Rows from block 2, named by matrix and row number. Rows with one number belong to one attention dimension. Each number is 128 + 24 x the weight over its row's rms, rounded and kept within 0 to 255. All counts start at 0. Numbers have three digits each. After the name is the row's rms in percent of the matrix's.
# q: attention query, key and value (stacked) (model.blocks.2.attn.qkv.weight, 1536x512, the q third), inputs 103-205
# k: attention query, key and value (stacked) (model.blocks.2.attn.qkv.weight, 1536x512, the k third), inputs 103-205
q.102 107:105101162105135138128157159120091143100161124112141145152165111084150131119118121106131145113091073128127105116154105166154110146164136110126137096160130160146126131149141085138132143160110147169173181154071099125129125171140136123125167119101106102121117137103132142123144123112153112129115166143092116130155
k.102 107:184119141117148121141109163165126187124124170099120156118138117165148099096130143100133146121151139110107116096143130105086083143130139123135128127120128083100113095104096158135126126103166132126115128118142164141154144118106130127139125115158150138106155114125099129111096162144163086077108139146091082149108
q.103 097:159089148136154102113152150111128136096083151132096120129138108158111174137142113126128144115162133158142101130170107132164143138181121137131125112161123116128126108135126147113124112143145114128130132136133116143165148126120148139110135106144145155127105098161083133124128148118152153141136084134160153111120
k.103 108:143110123116119151152109099113175127075136156125119141125126126106158131136126084125133134133129124154120071116137100142129117138136126152111145107133128165156100162130128138121108157135098153150108097119129125148133130135132170137121132141093139111127133105091131102151087101153124123138148127091133162084118
q.104 121:126138125131170124137151125154125128118156142108123096142092135123131088148115141145089144144121126163131092120102143142116120098124097145122150149122114141164145100108136163165124142139184129162130121115104144122135123133184113118100109126136168114135094139148121150125117149096143161150140127129154087143112
k.104 106:101134117115149125174172108121125093099144112124127142166134154111157116097127127114112152115121136131114142118119111163118109176115143148113143122115099136148152108066105169132104140164098106131099147150170141128092129121137148099154143094138111136106128109114166145114152169141104108107112128086159124115123
q.105 107:110082160113155129142140131129163162122122145166105156118115173137141106147178114121140140118136140140160138121107125119175084156151133124122150134138114092062148124089178100140144113129133104151103125145146172092116144153138118104161111144149087126119143121051140115148138099156134153129119165168147145109133
k.105 098:100139143125128109145118136139134079150135114098106181152146125119160136129148108124085163102099077121161125134139107152113133110120167142112112116169134085100104131112091136170176108148129150117169128126133125128157132132116131132153149104148152126107131117124101134101147100122152101120106095135118090111138
q.106 117:135101142094153127141113123108123129128115152162122147088170132133143135097095153132123163169161130120099146096172132106099166118155149146110161125097144102133146144141154093107110116135075114132152187118144122109158134112109130137113142174104129132146197127153136156170157154136117128119176124150161146124132
k.106 112:133137084147141137151116143149094147169140114132140085097093149112133132132153133150117078118157126154168082097101141165172083116105136096111089172137101121124107112126148095099134154125107115137123104148086154134158103114127123151088128140133086156168131114102091140142090119145111087128112122133146116123122
q.107 107:133142130149112077151134129127155127145124164109193148094140126123072126101141110127118093118087153140108130160126129155146105133140159114117125104180106089101119127090177089117104158159133167108077161097132150175114085101118171107088146083148124141176113130137082133120142142170106097129120168133099124123133
k.107 110:167153108169105105087130128126121093114129174122129148103137129153105143126133129150151121150163088144107144118123155084105168122167105136128106094168156154136101121143112098143105159071143162125163144081113145114165122097103112121126123155126109162094103144135195130120115109094125173150143142112125126109141
q.108 104:128196107158075145125076161138097101101118130158101167182137155114164173159142132133131137138133160133112175117160136111100093129108113126134103146133126086127113122171154145139132144124092153136104111141153132141148105078087109112105139143157123095110126104099137128115124108153083102113145140126118136135112
k.108 098:128083115135115123124138128116120134116142115158184132165111120081108143130097129129147107104120145093152112084136122113122115159144103164121109140157162156118145097135143147130088092120165099152151108131100102133107104130135129116087108098151160100096117140129104177105125087130104135126137123145134082161123
q.109 105:112125113160070107156130137126096108153120131091156142125124125121138122128140084089126112137118187043144075092129108143125113144122119145130136102155153137175161116106165108132105127155167119116100106107097106131113101140110128130129121100145104136144150166150148129087134153180063115114122132119112127124089
k.109 104:126143167108143161090118136127121161156101126110129107094137100150103173117113143125119128132084161103121140164112119172160139113139104099122145109115118136149175123121179131114152127120153123119120146157131071117140163130104139139128142151126128141092054135170113118169157126142152148149158166107104126139125
q.110 109:142083078125149158128148174153123172133147135128187085110174113139115120156104084117143115138113166133158131164119117138120122095131111154153103155119098152131140175081116151151133114097129106119109125115169131136122133151145119140154123114116148122164121086131151102139123105108163160142070101117156115094123
k.110 108:129128112153120101108144126108145126130126118175152145129121111112119088163156121099150148089150136153123166140107154142138118117165110128171149135134135129151143136151137103099092121140144149147105181104153118125124128137136144108181128115153137135115148156180166094123164176119133140111103117141118178121115
q.111 112:151120096097143183121122110097155126141124111119154117151101123130129135118115094158109122143100063147115132138131138102156130098116112140110132136116112196110155202180086128137077113116094118141090135087144087143131158152139127115152087155137146159120132142127179134090121120098101142099113085146108098195134
k.111 109:112156136132115121092143089147154126137093086127118101155131163155111119116106128107153092096129096128106171153116165079136148113124109146151130150070146094134114103122157124138136150121127126126120166118124148085078124121137106160153138113124155116155154116187140138145097117160107142132136154128109117123109
q.112 098:146127112105124098128095136098098126107102142123159187110098112134133152109119118135108147085124166125147121108106141128117119146106132105088153127143146084111140118169114125130154135136121152101104150125130111145152136120084119157125135129128127114173078142140124124179148122104125112169118131145160194120127
k.112 103:126115134121168092128135131137147125150082118165076137136155147118137088087154108108105145083156161108136128141167137097175129159132126128146079101106133157139089131095110131125148097159119089100168124129134128069168108117126115128116109111165174135138138136105161122094122131150129121126099135111143148106148
q.113 098:093133118151123137109150082088126087183137156135146087104129147084166137136136229143116095145096122125181125129125122140158148117133121168185105161148140120161099118146131110097161121138131120122166145114125122120138171130141112177130143127108146122111102113082106119155114148128154111139116090172088166103142
k.113 103:148139121097122128126167107160144128134129146119153172131123135109130157149110103141099134131170082120140140112111096132114126154104114126126132153142145155096116127111097098132088128143065116104140124108090110114085122102104100154153129149147125160182164175176148101095118100112149122092105128114113132141106
q.114 097:129118161158169143131091153112150116107140084123125150144155101176125098095128091123133140119154157129113137112160108144130089140160151093112161102174118120129137094153152166155109123125131113119122120187162160056141097096139116117133145101144109107129102152137140177152094133129138101124117145156117140156146
k.114 104:100087120138112131110089138125118138104137131098155157125158155110080142111151129109128129145092164117116144135120114080127130131104116126149136132125091060154090153137108140109126139110171160106134151171169141119102113141143101135134126125130125093147115132128133108111124159144140151137156070181136153145170
q.115 100:143153118082115121158144112183118159127149059131132140141124194113127108136147142135098093110116139126089128121111129109105131140136117161137148095122120170123128166114104103117145125140122134130128105124162105161151121149119141114098097143131162111133129132079148138146155136132051095110130147079101160118150
k.115 104:105116107111126119126107081124108090158109115122137133135134136159141150187112128120151126130147139151085145107089147123122070177152091127130161141122158118142168150135163122130134110105098116142107123125131134136138084146121168094161137094121185109114143117154078151148148126152093119142132141135106102112155
q.116 098:124117164110132122131162170088129128154161125136110134119095116126108130160099125154099116170147117125173129129087179169112125114127103122104134184118128104093158162081144146125118147132151098134095163105119114094116126168093103101117122175162104123163151093154129122152137077151159130123145122112123099149136
k.116 101:146113138126097099140118172127163155137145139142108105163112146125130104139153153136176110139123117122149114115119160145148160096136144109137127189124140109157092123132114074100112152144166171105131150092112121144158145109144156098121143116131140130121136135161132120142101186106153136129129115139158119138119
q.117 083:148121123154140175120124111122182076109135112093122109092164111143073139100135067102122157151114098135087122107155146113121103097132118088170067124107081109136180099151123095089112134133119149133119154140132157123101095107135139154144133110150105132100151116134099133061144148135154130144129101171129095119157
k.117 099:120103100144162176126114104140104123161157129116148119115097136156160133127147100149087086137113160161115118124119104118141146107126133164122172111138098149159147113102113167112098119104184139125142121121152118147157173130151092157121105082142117144053114098116121133149119116165132131156116133120109142102101
q.118 097:142122148104103118082127169128133157164147135147109165119111093143119124133151131102154132147161126113151137101161167176101129105135179108096096098118108148139086112170160136157117130144142133113123134092112130148078124098146170088143144105128137132127126109104119074101094155139144173118099155148142122134156
k.118 106:141150132126146091112100157088098110134144104115163140123104109098077106159149114107138142144147063161121175145145098142135124120130142130132117140132132104119133133119168107107137126107121131168111131135112120144126124123100133143105125172116097134180099120125109140133144094123134092157102144097137144121115
q.119 081:105120124118132114131129102134130130089114100117132066108119105122148120123152100136150104143110149132085142114079119122101094150093145127134156119151173123146141131140115089140091083140096133182135129117131112154179141167135092101107114164111144102168156158187142153125121133136108135102157102131159112133107
k.119 095:123102143160140153106137103117151144100117111137120067104101110158137141112111116108164121112108175119098123145172130136147127130103089136156133132128112132094177111106159161151152124146100118135115138110098091125091096087101151135103109119105115119105143122133144172089128120127141109144127118127097110167137
q.120 114:101127084173143149096125135156143139131137125114143091124101095137168140123098104087159120173103096102156146111134109100111176115132182128152107137156172171162133129153123076107091075139133113133157093098093082142123117081130132126103140119079123115131136098114136162109117118137114120110156128137092109111137
k.120 106:117136142156136142122141110163152173131097156131164107089107154129134164110133123139086161134117130157105091147141150109082179090161113095136131093149142148144124111135132176173127139117141124120118122093133107144143137168178179144117090119131144120100172099132171145114145141118130140124180164130139120092100
q.121 095:122127193102115154140101125125152128104125103157124098117130157060099144117139119143130131124125150157150121130152141131143126142138104107111135149146069145081126111148131089136117145098118142124122161186133136105096152157114064167196117117089134168140136137157133113088097144133158149117092151117104120101121
k.121 105:122150150166136165138171164101137104134116130096119092105164114136112139074129115109106139073158112063177082122114138129131170157101170165119124146073169078131127153162098152157155115164184115127119117133143110090122153139118128085160129152117094114109139114068109126131123138108121115138133137102133144165138
q.122 108:122132100114150148167102137125067112087124111156139169137129133110148137131163186136160137110117122162108159162130097109194154137094095127143166120104167120113130131061138112116142172075186138137131120120107120117134119125108120082113085080120149166135124182153119108118122129097119127098132159105182096172115
k.122 109:145092121126109118100140074095097164100118144169115127155156105146123128115087156151167078151105101097114129149170152122121107076097153107110148118107118136121143165164136075124153154115128072114153115114169161106100138166125137159158108136121143140139162140150145148128133124123089163131135118160096131150071
q.123 091:153156146173102087132130128136127109123101158136136134140130124123129108140139132121107125099151152118142104152119181113127080092104145113147118128124103145125104148158130179114132110120100145167144138125130158138124157134157114127088125101161132129102150150131118113144157160101110146165186086113093113128130
k.123 094:127186098099104123122146160106166121134167087136136151173107144053135146132125118122158151168092140140153136149112120126112137161125124125119068145155142151079171122074125080137118125092126130123129133121155144144138129144133103162112134089102061137142105115114114131117107133143109144088143106130137122116124
q.124 105:161123099107103131127166129136136129168130178117085119132126124155098073150081142145088126147136132112147091120132127117120121121144121148139146152069156141118094152111099204195167140153127109090125115103130133157112128096160201124158124146177146124110123089103118106118107112142153130090104147114127153150090
k.124 113:108143168105113105135108110127140097104167118101129124179144091103168081129111120125147116119153112140126169109093118149146098104127094099122130115135086149109112087120116139122090134101121169165123095164129104177148120127102131148083159119136125148147067146079134138169135130123109094118121130123137116066178
q.125 095:147097149155094142145147101124147146153141096129138136131115155136148159148097123127129129096175123146102165143106106114160133194137123156096106094139116121137120121113142118098180092151121149123175059119150127113140165131139134186122148130138136139067188130131106140143183151135083117118127114080109127125137
k.125 094:156158102120134141155153150175101105109104125151151138143085117098150113137088137129134157108110132142112147135134114118110090155169183128141103098099169146122096128173108107126078098134102146165098127121099173169104135095148119080153174124127109117131141154154138099126109086131162147114156117181160107154134
q.126 090:142092098128168128134139130132098137119116192134133117151161140168137139096138116152142140146098117109119129150145085136106139122081112132082117137136118143137110120134121109116092153111124102092101119129117146148132052128116163069139134165118079116109128128113118143130124105123140114163100110147183151098095
k.126 090:131140140163122143163116120144107118123138180114132134079157137155140123148163165176116100141135102119107104101122134146120131116097100113115097112169073133138147128104163153116157139185107144131121156142130165108130124113104109116119138210119144137128102114122117113142161137127135132134093092120104152129163
q.127 108:094174120115129100113109114161136163106058167099108123149172150135098160142132099124148155092134101136090082153154122126126136117167096157147127125107108084139144141078119172140097171137129093139099153153124146121127142154133130160119130133095124144135077136141179133108136091123151152157136143135145088108103
k.127 109:129123129094129138133112160117113150146131125128041141102126121201110131137112154118090156126130147153168102112126143170116133124185143161108176103143133121135114117166158147124177139141109105114132135163109129113133144130151115103132129130130141119114101132116095096149122122103134144114119168083134091149102
q.128 094:137129177111124155104103153123101131105163105151116115104137137159121131105145147185101157170119127157151128104070087167088141139149104146107171130164103118121117116147144126132118118193124130128161104091116141155161130159115128110115144086119117130097102129115117111110118105127149087110097093150120133142128
k.128 088:122157152098148104142137122094142116097107172128125124160122121080121128132131122124144110112119100125160147135142175212112126122109156122081122133101130131131117142135099098138159163166115113110108132131104134145139101145130098132154146100105104131109136135148098141109159170138130114122129131118135121125127
q.129 097:118115093169132115155104127116143126143113195137137142124120088106121161147133120068145173148131097112129109186157131140147117109101142107117111126112171128106130189091145125131129128096117114087112155187166087125105142160128102114138119130126159146100151133130145130149113144117155145145158128118175124139116
k.129 084:127109144101098170090096100094121087110172110092145122125092146177099128122130102158145128138120174072103083110143114133166101077130099142146095128110133123121108145111156161101102113133117136130141126129137114127069150133071151123100138177111117102125143127118126115149129100131111114117142083156128136129134
q.130 083:150182162116133154141118113131094136159117131175105123113135122131151080151144101112168121120151142156069159119138129121171135099099162138108115116127132103120159134141101114142156107105125126127162145125099131076142108108165143125150146128119135107068149137136081127115144133135147100167132190112143124143154
k.130 072:123152144075116116136146134127122100121127101134104157123148157113155141142099104133127127103148114126114160156108089123172085100147076127135115136144121097111099097186182117163092136097105151140183165152124124124141137079133097180139130134146115125178134156127111155140131126154111116158118085162129132135147
q.131 078:140101123100162161113096134105125139125144116144182136127150125137121162121093172152164082138129136120122102129091161140099131098120130098173135133133121156130135153203106133143112132115135123153172122059133140088137132081100146113133183134124137129151116149091131164116155136098132114148120121133107122104124
k.131 074:121119093144173114120127144157066121104170124125091153122153087076142180128139169117120116136139080113145126094134116142146200160131119142111111138130115116134103118152123129117137122146174106125131133171143124173146122118131119137102093099110093083105117127131096113162109143112137173137097142125120157111149
q.132 089:157196154123126120091147114136072112160172121108091140133111150126126126133128105142150095104155146119119160096148122113176094092097128131127144172112142090129178116123121145155134135079174150152094121179074116095142117121144177121153122126115154132115156111149117152113141116161125136112157132138096076168101
k.132 076:136127141114153109149156142144106139153127123130097111098144092154139114173074131121169127140180132108150116148127131079150113107138133131142132111126167101148123120147156134123159117139150096091157134118170157139133170108159143103125105119182116116135114102107114144124126108133151141139143128134094145129078
q.133 063:054098093129164083094112103152158150076111089133177114143172124129120129144084130143153133139131113107160131115153120127126115126123105123130141085104130139154126145129135142122116103127121110086181099122187110121150117122092089118106121118137087106140137118123132132130154110099138122112114094125123134173118
k.133 064:125114112108128159085156123097110126109133138135113126111146142099119143118120142110123156134131140136126099088139136171137165141099159113119116128115158136114111124133133147122148065141152145150091130110143156137102111138149140133115116125083136096098106097115142114171129093113154117131134141159084146131109
q.134 066:110120115099124135140163160110125109110152069098181097112061094096152135104111135120138201116154120152100134144140115096160160110113124133155150146152113108153111148130139137140105142130132186096085158141119100118140088114131142146160133123121141176112114149179109094113119137120178114162122111120147124138142
k.134 072:112093151142162100111147150134144108131059080141096088088106127133117079096108134147132084164113139155132133119152124144151153129178132144115153131104095147102136135149136112111107145079119134118106147156116094121141141122075122123122169129140135130114113138173140135111144092143114102162123126100106111104098
q.135 066:158120079174118126134102141089118101168107181114126092132107142166118125128113151132135125122136107084167113157099128137110120140128100123104117134102113147084106122118112111095183156123132184118108145130132125209120145150125130116087122133104130132133100087133160140151154112176082166108137150189111136096095
k.135 083:142167092115112174107131129101103137141186159110172128113109103142116121125133112123121156099128121147113116136129117072106109083131128109163128156153172096153124142062121110092124137119135129146109108133151137125106129150101122147120130112112134117148130107105111135104135160099128139107126110130141109156190
q.136 102:106094044128138115195130132145184095099124125100145143143109162121112126136133116088124093111123134100170115147119104125117147167183152138164121084122119172143134111096129118132128097131132074123115100087136147160116153095130111143108161096126116113169095111070144106130125107121136147113129155168095181092152
k.136 088:158140123137133111158115125084151161124117150164094108128117133177093147123157105130109143135128153155081126156113132096120094160093187158155086142103120118097092130112088112091158114137083147151111130149152118129142101108118149097136129119130132134132135102135117126114107182102155148091121133148156100130126
q.137 067:132129166074116114104186131158133109081124115157142108118100143113175143104102116161144155098142133153111122145129104105126154126119131100126108152127107128112116147098138112144105123134102113100090137127181101129135142148124122157124112133164129160160107152141133147097100132114123107171109079121161106106137
k.137 065:138104133134169126163108162181123144140099087093123121096140137113131091089127118116145130164122128127118135117152144178122148153136117145082179101096115186124173101122112106114081150094133146101122158143129112105110095116132114101094169153140114141095152132137150115134103127118128114133144158090151127140105
q.138 081:110119163138094140148126103117131138134111110115107118116168098136168107122156161098107109133135155148128112119113163127132140111128136137151119137142129130128096091172109157098106184089118140171155145110123134104110111126159141135120138121162127134137154159173116162147101147107139091144122128100146149112157
k.138 074:112137105144119121110109145173143110171145096133166114147128146112143161137164138126125118147116111102141108166127119123116157155163134120096153106165105165150163136079112154134123106117142109127147108096085154130108141157153153118171110145160126140120130159146172112129132109178074150128148177126078121097117
q.139 066:171137129142143107156156162103144158131151167134140167130112151139097130102159063123129064126131118090133156133150127143129159118169105129078120159102135134116111133101129156131131117096151156141075123131117151136146149140131103126127121178149099098110124138109127152134114141118103178103149152145106138119128
k.139 072:114151120187098149154130143183166106140118158137161156130092114146146152131139105125100126145110192162148112177155140060132106184090080163121115150159122139141076092138103137112162135145114127100109129143131114131143128127130156162132080156146153141158151122145143088121105088129137141128097146139093103129142
q.140 077:118110134133132127109120126147158168131111173134096127142182137125118128125137149136113160114117116148150144124112148144080127154124122113131159106117114138130115093130163156113105118150138105135153115104114129120132108164139148108178093144121126095126124109113118087160123131179093110096164156093167139124133
k.140 070:146099141141111163110161124124091165106124141167100160134096104147118083124132136153094125109117116170149136062114131091104129134103124097115139106109134120156129137152122138169119121138158114141111109109113093132176115096089156113110118092127166149101101147136119111160151146131154120086123130114152121120138
q.141 061:149103102115106115128171119119122111125128139096104193151126172136098137173168113143065149126102125126119147115176127095148101166165133156118144120114145148154127115125098081104138130153133081155104122185098150162083134114122098142066127145147108115140133118147156139129114115157112170086124152126147117117129
k.141 065:143136099151094125130110085137129144153122139117164134153142133132126127134118150069116182130134120117141151150103154133077099107124111096174129126180154131129187125136136130159147131171120152121126102066146142094142125140178127147139122138097125158131161135125126174096113111089127125148152091134131122130156
q.142 064:136161174115123140109140091136107134158098102143124106124131121116107127123136140117097072164097139131106104073147155121085109136120166119113115128143135086161149095147122120125163143177109174141110130143098168109123106091131149151124087138086123151144122141129107105146144145110117151126108101106101122141096
k.142 066:119128103158121097170152128129184113153120124122162143162166130146129146151131144159134067087134113127122157129095112141120133141136132123133152129163092141152183169116146160140089149103135118150150140131115139092151152148155091107166138113150145107150095154096118155109142131157097127139141167080142163161095
q.143 068:098122172172115126085103141158127154135110094099089118147124085125139103121105128166123153108069122141099116144113143128156108165104105168127100128176114122118122137102153095133120126154099102140160116148160132149103136141103122130149094161130118106143172123136160115116143132108098106133099078088107100121121
k.143 071:103105180115119108102081081110148165112115115120130124142162175101171107116127141111135135119107108115122156087116120167114142109144148102155144128094130121095144122144134123172123150132137134147130113098096138138120131158169106128119157138112137181139104105120167119106114141119128094131114103121201146125129
q.144 109:156149122153119123135160115087081127129109170132151150141169117103099103149129141121118098144115097139104120114105181123142102149158124116137156121112117118123123151132164092108126127094143122136193152143179132108135155146138176132138123123176117134121173104146119128118143114110107098127121128090092160154154
k.144 097:125068126147132120143109156134124092107141136139148135106141157133137124116116135144123084142161149146125133096081105152111108109170166151106176162181152116110116096164125078122147131150150129109111123159110146146091096085084102119161133111156111142136117123121102135109074099142149097112134134155114106142104
q.145 109:120162124164128132105154111146111146130149133100118174139121117080136105132128127112112171134124173154099089142153121114184094090124133139157076136128119122127122108079125142148064149124078140139105155130155163158129130138101100114116175155161064114093136127134168106126135083097110167132141120128159141092119
k.145 104:135127065130134113188152111107183107088114143117122095117112133102107114111160192146154100112113124139154147099170154113112171106161128119126114153110105137144134147107143117150127161158130149125104100108157150106140133130149175121135101097107142094139105128103156125118167168108122146154154086172160145155121
q.146 117:105141115092134136146113130158152125115090168168111100124146165106163126129137139133113094064143148126118156112097134132075142138132137172108135086121138146124149152129091137136119115136103098123115124116130158159129151126140132134122102108132111082120154128144143137157187156153105141129129094125104124165105
k.146 109:135129142086126122129167121094105095111136134135117126134113121099176143119104152141117144146168132137103149160117181120150167089149140141127106175147152135137133130119138119153134135136106133090133159119107115124130123131115115106116108151186117140139112173177071130119182169151113185140158143107121119157111
q.147 117:084113170109111126136114127122155132133161103115129116133112146107155130116112121118141128079161120149173168127130134132151106131103131148110159101111084116127131109163115099121100140135124137131132121116096099131172091136082075174142138129150155127118134112141116141128140163097188123116133122131147152108132
k.147 109:142145164133166161125134104138088150088148150150150089143113093087130101183121071106149107131150144108093129109145118079133134158151129090137153190134094147106116115114140126082139142161119115144143170151127130085143132132089133110116206142200096150147131109151101139187116116150072122158118093105101097116154
q.148 119:134095150117088138130133095146105133131144130145103166115119105143145123151089122127141139164115129091120158144114113132163131112158139107137133127114141120140138123120134114133171115164151139108129152149113113083172135160147137148159078097113155145096125125116085141143132162175107142165144173124100137134116
k.148 105:141149094117159131123149155136118133153113107115098136137096129113135134142117105122116066129085169111118099144119160114154087063125121104090134103095081147121113093097156088157114135147130112113094103158133154112097125118064137102136143127113136151134138135073120153151120115113151111112112115132117118147147
q.149 115:116116134147079096138155103068131137154121100152151094141152108155107149141139178113095146155118109089153098131138085165092154175152143119150152126160122097114128127097139111149129119125118173117126095086079140140099087127149109093128101175136101116111122140124150106129126121155164149075121114187065104128153
k.149 105:094152114126091152099091152123157114109104132098103167160132130150118157123101158132088156093092104127128167119135140127132136100095116156142117091152175118130115163147176154129111109127136116141156175124124122178141144169176111171148140164085153149150108156158121096094131148115154137133111152114147155134140
q.150 115:143093129100145141105104135123166124125112120150113138154120147114111120119148177117107166143147145151157156096098118130156167088094132069100152154133117148107126151148144165123160188135140132128124083112131133164139138079135095106099128151160109100139108126155095133158111118081160102129110130113122140133151
k.150 102:131166143109140134124165140117091179164170119097101150129172160161120109127106087110167099114142132094092110129169063105140095144112125149167118119107106095145169128167125144116113117116131116116145116135142169177087084131139159126125134157131130118089106076137158108122089113131122111108147133133113106113106
q.151 102:139146125098142125132148114154125111116075118083110177153129132128171132147108140177141132144149055150084070116136110121083151129131130136137130107149169106101128131143146132116134070132097124140171113145156123141110120160130078122137161115141115147130156131124122128093144156153096142154105125119139103108109
k.151 101:094138157126116127112079130108120119132143096158145141107143130154089173146114186150106191125132089143140174160139115158114084137118076149134144123144135146098133129107161136126081136109138144144123112115180137140108138142157127133120067131117106102135091164119141129124197141126117186132135178089140109150187
q.152 110:117140104145109103133149171095113112142122079102126100148147138146103137100126097146131136112110115123122141131139106086172155126139125110121131177161155135117123126120131039087142134124147137161112114117105113138136144107127127100107151109095124167141105145152133146103108076136082106097119136108178102083155
k.152 130:077121147159134121139167089154144117124101126146192130125132124141151129113147097112142144124086089104129115081129116103149144158089126128135078089130148132112134151077134148125119137097096134155137114131126169133149136118136117157095125106051123133108169120167155138131121133136143113102117104125152143116131
q.153 110:093144102091098142135167150143167139155122083173140143117082101147087159148162125136117098116121123079152145137061110155083117150094170167122092083103103151086142128118098127131146147108126138144110161104112123117129141114135117120141119134127144113153167134074139113073094114154149101155120099162150128121113
k.153 098:117120093116130136136120122164088116158143111118111105127137129187104146107132122080122116139125163113171092157089160107156078111145126136139139087155144123142120137159106162163184120077183105151131098115106116113109132110157113131105138153167083114141122120123107091111091119154110105138077166120121107098139
q.154 126:150090122127120065119134129126096112133122116141153079115134105118097156128163148115121111184126111106132098124176113117091165163131145120142141155112115139124084097108153146158100138100127107120109158129111095114103127124161137108112158132076171148151125113147119120130119119158135121158140140112166138091103
k.154 110:100133133117086124137079149140176129141125155147097128147086129105126154104142104149096143111127133163135125169143130147086130158143111131095130134134156117127164141121087183085119110117121138162127105118078106127136152114137136124168101136122136105130106126115178147117109167120129165101149148163189130135115
q.155 119:106074154118132173130082143165103121104130176105144154122132151157134103089126124145125142139138092149124139129110134173111137125169139125135118098128149167156133137152100120181124144145111100110168119148108179135122116115095197106128122135105114117123081090105124136164141185130145123087155129131172103122114
k.155 102:161108077162142112165118125114153118172141143103109135089102138139118121108155114165129159142089124134102160129130133141105157159096142136142085150090098121131146134109095115123089108147145150113118184114083083131111153167167150116126139111148163155101135130145107149127151098109116140140132134117153140112134
q.156 114:125169146138147121112094155118097110099142183075127121075114144114133103117162098130172155127130134145099145140173088144143117101083115114140097137144119101153165113135156164147128119082164138128105127092147143100119084112140131203124083077116154157133091137170143108157100130128140152124140157126109125172124
k.156 110:164118152105143088122131089133096158148082116149128107139070119108144134151105137129120104159143138136109111123116095131164132148117120098124137156113094130144142100120126093152174129117133120081143146144147142124146124143104121102157137141084136110136152106127130144164110103169114092185152128158100086110100
q.157 104:165142111145131185139125126151196107154154128161120101107075108142132140145100103125149093115122136121174154133140202139157096116126072144144119136115133120114096108132097163109140145123094139107129089154135107130112157136115116092142135111097153118140115175120091198097118095092097114155107089134090142137105
k.157 102:136098151152127163118134161132138182111127125125130159154175103157121071126133133109158160127139115125126094121112087166109107147113122117150137110093138130139088104180101132130150114104139104145102116126174108086159103138129127177147131149156151127104167098098111138124108112114130107108095142089120151116123
q.158 099:146127118142185136123116137118173159118147128115139133145157153168145151120116085124127110107137157146120080103127179114114110124132090119093107120140134104153125155095140154130160131124172080155111132160167150137087139124130161151129119184088105143118120135089155084150136128125141142156135128099120154132153
k.158 105:158128139085096137122092133111158144106111138146135099138191124130133131139131134106119132101118143146177136109118150082126141144160170130101118070114097115157133150130104151139119108141132131107134081086131082139124179122133103131123116087121162137145135155112152109105149126112200151110107111126104168131119
q.159 108:143164093150183119128100108147108160107140101113118123102150103130131117127101105114138134099114197155124119156135149074138088130099124152120139160139141150171134115171113132058109077190135136100093146170133082096131127135119151142121148120170139115141114133109129126103103119117117140099135149153139103152151
k.159 101:148132130148121131097149137146102091142168116104151165068122110108118134133143136125134125162162106148150098145150144189107141111131123106137165166138152112132078115151104095082113185150097163138119143154130108136186088121123113123074118123120103126119156146122118137146135120084112086134143105142107149136100
q.160 111:076122142168098103168103089138121120118114162138113126126120073165148130106136119090138128172189102152115107157099115111150153135148133146112102115150133114146126117120129099123159100179120116109161144130120113127127085117118117090118153115141117096099141151127104095150128084149151155132133103120118148110121
k.160 118:152122094126125145132108109139104155127144103111118127119102114162100142126137138144118133123137104144146125113123130140104111108143096116139128112118150126081130114161146198099128130084126171124109125145130125107133168118155129172108129124170167142094092162147125144088140145109083117116115157117132132151140
q.161 113:102106141128101113117129141111099082106117137109166180155139137093109131138138150137113160050085120149128178118107127182146124148143124103140111118139136143150144105117140107134095120104143077160143127112125116115165143088157108106149135116117078101144124135143135109119143160178148121148141071095108115122108
k.161 102:122144111157166132157144149071136119115088133168127170119149172118120176077160156142095148107149162121141120145133141116089133139142125171118130176092108126131113124092142099154122135126117107127134120094111137126126141127144095051175100143125116126141125144091123144139164116141119127151143126161117116071129
q.162 105:133116136106144113100155103152118133132121113152108115089154137141128136118128167122129113168140144099142164113134121105126156125134142155109120148091107129098134173141148109135108144130128162121077148153138123110165089113106136127129055168153118094156151113123158118122113123149156056111130125139125103146128
k.162 099:126106140132136173182119164137130146132158163134108081151088153107159081140147117109160156080145140179137123123139142114136183126098159162117133107182141136139106101101107143124141112149148120103084123156095128104155108152145190097074106119141149118149134110166153115148149146132116130111102117106149137102106
q.163 111:147154186108133114094129147130149157090148126110104128136111112165125108154140131125122122156126152125133120100127149108137114083125143109081102126143128138138151156150090137144132102155120127165115095113164174158156081121092092101144119131142153118119162130119109119128155142117128059161117128174112149133091
k.163 104:126128142152110109108128156130153125171144102125101145133091143111091120141136153161109114160162104106161088171096132143118080115113141085137177149165150111157086101136125168115152117114141108129150098145086119139122063123118125133157183176136126141147123130135094099111117126116124132165132124129114107157115
q.164 104:125119116151134094149119085159123139156170112141122129115048140115132090137138149154123106132144129125197130168156165116129098138126102138110170171088128116143096154140114126112185105146154134138165126145150126130147177160105104144114094111135133185138129139105115137134119137123120092090125127162112163100100
k.164 100:136103106104156157107124122154112129120118156147145076143143100084093153131103117127170092115069142127090144117069141123130123148122106113113118154104111140150142112158072085159159133114145142131143118140135069153134089125162105117120140105130145087133110100147103109126115151111074136120135100147121101167093
q.165 125:115138122148105150125145167138117112126134144121117160083062112111098131151098113116151138161159118120129109093163119106089140097118130113134102171156115150143131099092127145079076126146136116096123101160099122140104201091119134168118124091117131147124090131165168144164129160141100122129184100134173147127147
k.165 108:132140144142113087129144116107129144052094110137139140179140104115119118111148128106129134130127084116126149097116105097149123150135156138148127115102143133118130154112114110148100104100101169089139116120150145160134104128139115150091168084073123104114113088110141124142096114122181138104167104147085145139169